config.yaml
image_size: 64
output_stride: 8
hidden_act: "swiglu"
qk_norm: true
moe_every: 2
lr_schedule: "poly"
warmup_steps: 180
Rows from block 3 of a small segmentation model, named by matrix and row number. Rows with one number within an expert belong to one neuron, the router's apart. Each number is 500 + 25 x the weight over its row's rms, rounded and kept within 0 to 999. All counts start at 0. Numbers have three digits each. After the name is the row's rms in percent of the matrix's.
After each expert's rows are labels from the 100 images, of 14976, where the router gives the expert most weight on average: "responds to" is what is common among them. Only what is clearly more common there than usual is listed. The data: pictures of board games with random positions, seen at a slant.
# router: router (model.blocks.3.mlp.router.weight, 32x160), inputs 80-159
# gate: expert gate (model.blocks.3.mlp.gate, 32x32x160), inputs 80-159
# up: expert up (model.blocks.3.mlp.up, 32x32x160), inputs 80-159
# down: expert down (model.blocks.3.mlp.down, 32x160x32, transposed), outputs 80-159

# expert 28
router.28 064:444531472505511491506496539504481501528487504521532523510508517487515467473484513512429469481538472507514494500515461526484499544531525499488519478467517482447531452471521498535501547497491532457488523529523474511497551480488478507486496453
gate.0 131:472472516480523487496447528509534507506496455487473529487505483533441483463511526462495498462526467529475494493488543517493525489463471506496461467487495523466519487507525493515476522488512509480485462466524463465520503490487490544449491474
up.0 118:504527483496501511503542468501512491495508516515534436511515515484530508533510465513498484562454533472531497509485471486513521539520518480533534562528502452515482533504443483491529466505489494555506509536463528514498541515495490481549478532
down.0 118:505499481456434458517508550518495458517497526526495495469507471502544460464539500510522516501519484487510443448515517440540514512503497499460506531476500500528492516495496496489503495484484504546525515497567494495522492496519492497513519527
responds to: nearly empty; more pieces: equal

# expert 4
router.4 061:450548509494471461488488555516478516509469510525523547520514506479510477489507522512457464466518469532513465534515471515496478538526505486479536472473533495480507465500530501497477541459476536474502541528510474518507558467497494519507515480
gate.0 089:574481483518475543486463477452490479495503509465491516492456505517502523504516532469504527471505495472482499492508495524488485484482472515453505485524499525488505511540549475502547505479519505526560454474545504518483498508530492521444485458
up.0 093:473519494490518471525491506537483526503519487518493496456495502511502467484503494503495494504493499525511494495439498504515510495525500494533491522513495506559506496484482473485482493503525503476465496494449500488536501493498507502524474533
down.0 094:491482473486488472534503508521487444515536505503473458443484493559489466475521489499498494507514480519514480501502492532496528496545512493487512505465489501502518513493539519495485481494511472491525508521498483492478521551481468491521479511
responds to: nearly empty; discs on a green board

# expert 3
router.3 055:450550494524486505498505540494492510534462535514512509511481545475509448448497512533456492474535451520494482511503486539465518555530522475501528511478529497461512476504531499480491525465503516486483545532481459495512549477481490524496496489
gate.0 078:511482480498515509474494508510493462488518484531504515506524489508478512496492516474520501523503526479526559504563501532579494502506515452478516499470479472530497490534502500488466511499473482508477459472548523511469528477511468511499488467
up.0 079:492497469522533499511535483513515489512516481519476447523554470533495506524509536489517506557502526512514539451544481472530519461506530472492528513517450487554496463509506522484493472479509445545522471511491508502467501471498461488500487459
down.0 084:491494550501514472529521501543544495526529548506482498548457495522516520479541504527517523487513502512525494479527512475523505500490504469508548499525489458534499518550498499500531520481490488516501518512485536517460524512481507498517471511
responds to: nearly empty; digit grid; more pieces: equal

# expert 23
router.23 141:514475525473543541527513464532532529487474515466530456498516484527483546534522466503528496524521577493482530534483512491531491486438523483495502453545512503545495492507461523508457511536479510519484509516472516496516521494481502440479506524
gate.0 113:499502475503501527513493468518513497459495477486504472493455498481526553484508499451490546527503477505511498494486505479509504528464492490450517501466502488509479460502553435523528452486554472503504498533528523493514489495490520497506485535
up.0 105:515552515498502510473518483494512452493495512510494511482466521556479477495494495518480487487484492479502480486521451490477536494495496514501454508488460510504490530500492478482508516464514513513516526482494506489517481479487533564516521502
down.0 105:491517566495492526479526536482498513497429518503467538527543515466486478496523501533512520478471510508502504509501515502448508487502504560544469511503498519455487508494504490487519530515542499511470490474467492485530450498525494548511514420
responds to: noughts and crosses

# expert 30
router.30 060:479532476507466492482520530504506506512481516490481531498515530486520470459493520523454484495537438502505525488529472531491511526519504471466531535480524502445507456478507499514506515487486531471492520525517470512467556487506477518470487486
gate.0 033:472499530524518497522511540479503506531468523506493517484496519550471479497526464498505459455484502490419532542480502481496514557479490527510489539485488546477522510519513506479492481487527527499488501475506489459516459514508501523492492509
up.0 028:459501517540462489496487572489493445518521484507508505476501546524452480500502512459508494449529493488423508490469504491457508496533497485500494524475507517483509510508518487501490503495505495531478505491527506472474465494506550487514494471
down.0 051:442491458470488495509440475501514502476521468514511489500450479518510534502500463502512525537448473486498483499490499480465495483482427512503471459540522532496507501532459526512473480486488500505504483501545487506469473498494508472521521576
responds to: nearly empty; digit grid

# expert 17
router.17 078:505512505520470490505495521518509497475482459442520530484498503497495488486441489544520518503540480485455505507512454487462515547443506528487495487500474502469453463468496532516501487531513506487515466511496506508526517497520518504488533527
gate.0 022:495531451506483494482522493488442503449514519484471459533496517512520467507462512531508470500509460475502520477517483419487515556518545487470513479500508487485500517494501530496487518524497465506521489482507505473536507493510473473509489502
up.0 020:517498545502466501552501521525506511501485507491518518497525522505513458531523457464457493509475465516479502551507509521471480531491496603525503500517507535491509536504508502519485498538516518494516508482508488492520509484537520527498529552
down.0 036:496514546523505498526536457514537472498503486467470508474482501519506515512516538508497491523530485494472508550446458480477500526507476492505485520500484488498509479501506529496509500471507493491499491479462514513435501524496488500509511498
responds to: nearly empty; stones on a line grid

# expert 9
router.9 054:471522493514502459487498553495483482523493508510495522500478516462525476463482528533452483497527447511471472543522462495468488544515508468506514509471538502441487472472526486508529498483523517482462513550523473512501529500505495534462472501
gate.0 181:526464491502536515463496458460441512529485478521458500506520459519525514546482549512500502531451554474500533462483490470478556446491481532498520513532465491522511511533496483493502489459548481528495479431465520499513464520531500495497504477
up.0 173:523480501480501517475514467468455519557482500529471487499496467510510513538479547515507519515452567481496518468502496480489544453499482518514516495529465508494548529542507500508515527471544488532507470431484524522503451473535520500504498450
down.0 136:468482510548513485488518539503545485530528514521484492492536451506512488496491477494491477500510544500495493502499524477500546450517500471471543546508509527475522505506541560482490511445484523527496482489467512495519469504504506539500461441
responds to: nearly empty; stones on a line grid

# expert 5
router.5 061:461548481519485504493520552520493521519487530520517522490514517488549437472510514524445468493524471542511478524527458507468502529522512495487518533482526478448523466483519486535512533476497532492458522540500454507508526466500499557529505488
gate.0 033:486524548515432493491451486479503499522452499484481504496492489505515474500539514483480496482529450519472519525504485512490490506507539457487494491471536498534497464515461504543480515479498479483477533521484478540529530534471487544517470499
up.0 034:536484503482524493498494497536490500492508512500504473509509551532485525507488478514491524492512498461508517442521532479506537488502506514482496512531520456481484531509578495509510469518473524510495448483509519487479513514546485464457465504
down.0 055:512497472478494509475498463524494498510494494524496533513512500504490513491473497493514462510474483558501530463457477518520481492497544473532505571473551512497559457511507547475462564489499454512506501495460468476477448503518484483462521508
responds to: nearly empty; digit grid; more pieces: equal

# expert 15
router.15 183:513477521530554486467479478488499487526539491497457471530532476522544535509509466515515553525468553479493536473448526507519507514515508505507502527512492474492503526512506506507497489473507472516500517462539529497475487499482517453514473496
gate.0 019:519530466487497462519503466508501514480511459541499476508496547508494499504522508456492511515509497510511514489475480490463488518516506486533452534451526490464476456500496478508458491531508487493514499473493495488495505524478464466496511557
up.0 020:475502541521516528475506529508490493529467570497502512488466459488496490505467506520506478482501521513523478529537482529514469458505482507498510462546485503555524542511492499471557560471508491495510523510472487488515506460497532529505472456
down.0 030:508510546539533456476547535484521479524490539539454517518501473471461476501508471539467492463513482468475481495507532500546505524511446476514500525462479519521536470497537575482513503456482510503504487500508515463489491511482528491513539520
responds to: second side has more; nearly full; noughts and crosses

# expert 25
router.25 081:457526456543488542489535507537516473531501524532538458474482485511469494489527502446453478488527500516458465477475522529449502550535467482524500491487535523447518485488552536495506547506498501508500505503523495479486521507487513528528501521
gate.0 055:507479494489480514498475502467485519520483407488475511478516487506502503526462539483509518517478541506469497560475519502443485474477476510534479458501508529475552529521492489483473520516501509495460477493494485505504489498505488523491530472
up.0 065:492525489494530484507477493523515495527529500508517495529501469480529514507506462506530484508478494483520480485504454447537518485529516483465506520519467495533460501496481524504505467462488498513553474529513505527515562497506557471527472511
down.0 062:495488516522513517524516541488489507485468510457498519494494510502489492519500521513500484452522563504530500493459486507423519498499504537485472478542474533479503501501480530489523492499510460489471505478527487520549502492492493480497494489
responds to: draughts; nearly empty

# expert 24
router.24 097:452509472485496515495473466507534492486468508522494440517503512501545552477529481482514454495508505480513481497499510475545489534483486470462518510485546480515450484512531486474467505552506501487565509512455489506493537509446546487504525544
gate.0 116:478498524518490493503514511470475526500530521506504494536472490508521520493471535495449498523506557458492539485529479509504512448503532478477514497532473448478508509483465491525519503476478478515493515509535496510486462480551471494494451478
up.0 120:514481469520495492483543479492519490513455472484499519476551488496533474541507478510575526494475484515503500528449476506474482504513463515537486460479527515496529504550520503470496478511525530539503470497457510463522519532488488480505519471
down.0 122:499491494529451495509517539469502521514479540455459512505520500498494537512491480512518495496479518506488500510528519461511482501519491546483507463509509532482472531486511563499463497509457526504524536464482474559465478479474508510504516539
responds to: noughts and crosses; first side has more; nearly full

# expert 14
router.14 058:437544479516487492519509563532475487536477508520528509493505526465514466464508525522450488480523461519533451528526463535465503529527520476478512534502526487445509485493496489518501509462498539475473545523484484512494521475477502528507517458
gate.0 041:449522508480494498507440477478523536472487462489509464515513509520517525478493464489515512507554506510518536496525577473522487520504535533486539426475507513507493506507486547517529480479509525459503524507505535507474469486505458489468513521
up.0 040:492546509494476496494509468531503498454483508478521510505489541492540520488519516454520504476528519522518468496547478538541502498488545479478493429503497500500469463495486504491525550475464485482492522531488464475533504493456506527489488496
down.0 056:526515496530512522507470504480492450466538446466492489521493447518473497518522509517502482529503548507491472510484468506488484517512554474537469506498495475493521484498485508511485470497497471527464489457482477487519496513505491503543492518
responds to: nearly empty; discs on a green board; noughts and crosses

# expert 16
router.16 056:462529498477475490484512547504485516517488541530513518528485521468516463436494520521420484463503444515495522518524482518470508533514494467473523519491511508487486450494521472513496492483489527472478561530517466533481515461495500538449473456
gate.0 079:534488555524502534471467498450495466501510486488499522541505451543502481535495509531476516470517493491503504431506474505495510485470492516440534474511474447488473507491524472490528493461485510525538494456500528533488492508524513520470498501
up.0 085:543467540502506531498472505491486488485513486480487523517494461556499480535507507532507522486538498490508504463467480521492516521451478532470517477515438450462467508498506467475543471490490489520515512467508515534478478504509534521475475502
down.0 073:550501555509490514504500539500513496463504462497449482510489518506496469493472528491466494530524500494523493472509535534523513557457478469484499482520513467489459517467512501550548464493496494492564481539464540498502519474544529526469501517
responds to: nearly empty; stones on a line grid; discs on a green board

# expert 11
router.11 144:470479498531530555479541483515502526494510487494523497478517465481489495545505486447523508534513543517511485513480454479486526476496513556504444443534515484476538527487499511525525503510517506536492498471466517524525457535524498473538521527
gate.0 098:529486553539513520472492490493482429526459527475452498547471452510484527502509497503512519483497495496459507508528524511528486484480511517480515490481511526475476516491519515475477507492536481499513493503524486487466479494480528491482488438
up.0 124:490541486529519527499520491526515510461524512543485498495481517504529494509516498464478466473511523458500510500535491467492535520458490497472483433551475477485500496495509488492522532498507504530513513491438518527476494464511501538540477520
down.0 125:507481538485510505521495529475503506469491527514494543513489497453481463498528530579489518515512500524486478514500490448498488489465486509484483461500481476499511494468491510547524497490518489459527509543480522532510455547523488486503490505
responds to: discs in an upright rack; nearly full; first side has more

# expert 27
router.27 074:496534476451546518468500536509495483510481526468574542506488501448507452502483501525489476504503497510524559512518470543487495501502477496456505498462504475480503457508496473546527514501541511476492520523511475519511522485490526525495529441
gate.0 111:519508504507528542512485519499520520516482504498468528529446519461496507493501495508506490475440488508479459501530519508484484490487502489487426449500494487481476521529537478529559513452513489484501542545473441519476471482505516522544531475
up.0 098:532505503510555540509478516496517518506478491502483528527441528470499493503489500507486507482456494489476475517510510517458497499487498504487435446511469486476489516525535477545567501461508498477485531553467471528463474474509529533525517463
down.0 108:494503443495506479446528496480501499475497533505480503509548534509478498548509525472465534484464503517532539455500497486449505488532524503492481507492527482490467482508470485482510491514488480506461542526489504524498464420486508496506563482
responds to: digit grid

# expert 2
router.2 064:472554476514476499478500544519477520519488515494512518476544522465522459470521527493469458459520477523496498503505486498452478536535522484469511473475512469412530479498551497515509518501511527493470517488522484512493537493484534521475501478
gate.0 089:522482479479451470477526493474496494496483484522493520476465536522503504496485516510510520515483507463490531479538498525542471491478513464480529533459500475545483502474498502490501468490491475489536478482469481471507445487496468511496503476
up.0 088:488521506583545536499513543504486475507490484489511512475497505503508489478494486489522503467531503506496477516474530497427512514512490524484498484469483507481568555507503493468489502517523534487439473483525472530496518490491516529515509492
down.0 096:490505513507493502479509472456559545476514503472476489492477528482524492500513463484467460488504463527512493490478494524518518508481473503526475498536552490455497482488499476510521468521486523510504547512443510459550510489492546517519522548
responds to: nearly empty; draughts